A small spectrogram enhancement model, trained from scratch.
Data: 39062 training examples, 25.7 epochs.
Rows from block 2 of a small spectrogram enhancement model, named by matrix and row number. Rows with one number belong to one channel. Each number is 200 + 30 x the weight over its row's rms, rounded and kept within 0 to 999. All counts start at 0.
Before each channel's rows are labels from the 100 clips, of 14976, where the channel reaches its highest value: "top examples" is what is common among them; "peak on" is the class under the peak. Only what is clearly more common there than usual is listed. The data: tunes sung on syllables by a formant synthesiser. In brackets: how many of the 100, against the usual share in percent.
# convs0: first 3x3 conv (model.enc.0.2.convs.0.weight, 96x96x3x3, each kernel summed), inputs 0-95
# convs1: second 3x3 conv (model.enc.0.2.convs.1.weight, 96x96x3x3, transposed, each kernel summed), outputs 0-95

top examples: deep voice (59 vs 24.7); pink noise (33 vs 7.6); consonant: /t/ (33 vs 12.8)
peak on: /t/ (26 vs 2.7)
convs0.63,109,158,217,207,209,228,173,174,222,196,215,207,171,198,195,195,214,137,221,245,185,202,186,180,203,201,161,196,187,188,186,185,180,203,188,209,201,152,193,185,148,173,204,172,238,206,231,178,179,164,174,160,137,195,184,161,193,165,175,183,175,207,167,164,201,211,200,172,185,185,239,152,215,184,187,183,218,255,227,232,171,217,251,211,170,169,161,96,248,225,202,156,189,196,156,174
convs1.63,195,210,183,165,244,151,207,216,214,202,150,209,249,170,190,205,172,236,171,190,220,208,206,193,186,222,220,205,222,246,210,188,164,188,239,192,246,145,186,216,180,194,170,195,191,164,190,168,226,216,261,199,232,192,213,206,234,221,284,219,232,193,192,188,195,182,215,196,204,230,125,132,195,192,165,184,166,115,188,210,159,160,170,161,210,179,207,146,208,189,135,182,225,231,199,194

top examples: deep voice (51 vs 24.7)
peak on: /o/ (31 vs 12.7)
convs0.75,199,156,173,218,184,157,188,154,194,172,141,201,159,172,214,163,171,173,237,199,158,198,188,229,246,189,190,207,154,183,209,215,178,201,154,185,176,198,197,165,153,174,188,177,241,204,199,202,162,221,212,192,118,207,194,92,205,215,137,212,155,150,183,166,198,183,189,182,191,176,183,173,224,178,191,130,155,224,227,190,212,195,226,191,193,199,179,182,240,200,207,152,200,199,167,177
convs1.75,253,166,210,231,259,207,202,241,184,196,184,185,187,155,195,177,199,196,180,230,202,187,208,220,192,197,201,211,216,235,174,205,184,186,228,182,234,264,213,221,247,200,186,223,226,215,198,200,185,157,191,182,228,157,202,201,139,187,174,175,253,197,215,196,214,184,208,209,219,304,152,187,206,188,216,238,236,174,194,228,165,199,205,176,191,174,195,79,200,193,270,221,189,241,195,202

top examples: vowel: /o/ (44 vs 16.7); pink noise (42 vs 7.6)
peak on: /o/ (42 vs 12.7)
convs0.2,205,187,226,234,204,129,212,170,204,182,190,193,179,154,234,193,199,197,215,201,244,194,118,152,231,257,218,192,206,210,211,213,206,237,191,177,254,181,232,205,159,135,192,178,199,199,212,179,190,195,196,174,178,177,146,109,199,188,207,183,169,201,206,153,203,207,197,183,208,159,177,205,194,208,190,125,148,210,136,193,187,110,176,195,171,195,169,196,191,201,202,208,174,192,188,187
convs1.2,234,241,187,173,182,210,237,197,196,201,180,161,171,217,180,251,175,143,170,207,202,199,194,158,187,186,204,187,200,224,233,199,257,189,148,227,203,255,215,213,184,240,214,185,253,197,247,205,198,153,235,231,182,184,241,189,172,202,185,189,183,205,222,217,197,133,168,205,220,205,319,167,212,231,172,175,225,227,200,150,240,224,193,191,189,222,233,212,225,197,243,239,186,246,201,164

top examples: deep voice (70 vs 24.7)
peak on: /u/ (33 vs 13.2)
convs0.21,163,187,189,201,206,211,242,220,189,190,141,191,182,200,196,220,220,235,201,192,194,200,199,225,228,177,138,219,155,221,161,202,196,177,164,133,184,199,162,202,174,188,176,196,137,206,261,126,197,205,209,163,165,208,192,196,213,199,212,218,208,170,157,190,191,181,196,184,193,192,214,165,189,195,181,251,191,196,127,245,174,215,235,165,207,161,210,130,196,143,162,115,244,198,183,202
convs1.21,196,200,171,203,213,161,225,185,234,168,196,193,145,196,209,130,114,207,182,213,207,223,187,174,188,175,190,130,238,179,210,246,193,195,215,214,197,201,232,219,171,223,224,228,198,214,247,192,207,184,218,252,218,170,151,205,153,129,181,216,242,241,203,204,219,220,203,228,220,217,237,229,243,195,218,147,208,162,219,209,257,183,191,234,212,243,170,213,228,275,217,182,168,205,188,179

top examples: deep voice (62 vs 24.7); consonant: none (48 vs 12.5); vowel: /ɑ/ (38 vs 16.5)
peak on: /ɑ/ (38 vs 13.2)
convs0.49,187,195,201,248,197,213,187,204,211,188,172,187,195,211,163,228,198,179,170,206,204,214,217,215,149,183,172,216,152,193,169,199,195,144,179,192,144,209,209,214,197,235,207,198,182,133,205,211,195,172,242,193,184,210,150,160,192,139,167,150,219,209,117,210,202,173,202,226,218,206,262,185,204,152,157,209,247,218,243,220,199,224,196,97,177,166,171,162,200,223,186,194,227,207,257,175
convs1.49,193,212,148,173,216,152,200,198,241,204,205,213,189,149,172,188,213,200,176,199,254,172,150,213,192,192,215,194,226,209,195,211,200,204,178,254,197,128,246,206,181,154,152,176,156,201,179,161,276,178,187,204,190,156,186,179,166,174,201,164,203,201,193,216,197,149,156,194,213,238,159,185,206,185,177,125,138,170,174,226,181,136,177,192,210,196,151,158,203,205,160,169,220,200,174,206

top examples: vowel: /o/ (53 vs 16.7); pink noise (27 vs 7.6)
peak on: /o/ (53 vs 12.7)
convs0.0,197,194,211,162,163,209,210,85,206,159,193,249,189,164,196,187,198,196,228,211,225,191,211,81,220,151,242,201,192,180,180,205,185,246,201,209,216,155,187,183,167,187,209,192,220,215,224,209,197,177,128,162,205,179,141,156,161,147,186,177,170,181,185,198,208,190,209,189,192,200,197,237,192,215,235,162,227,199,210,221,195,173,195,215,174,215,165,220,193,198,210,134,196,238,200,202
convs1.0,196,225,168,198,220,157,205,183,197,210,154,133,202,189,188,279,197,204,142,201,186,190,191,213,175,210,209,209,221,232,203,202,204,143,255,218,219,196,207,211,183,203,203,177,209,175,205,197,212,228,225,251,187,207,243,199,210,161,232,200,201,202,196,205,193,209,170,188,203,207,316,269,256,194,156,119,221,156,190,120,231,217,177,202,211,193,194,173,215,207,187,174,216,206,202,178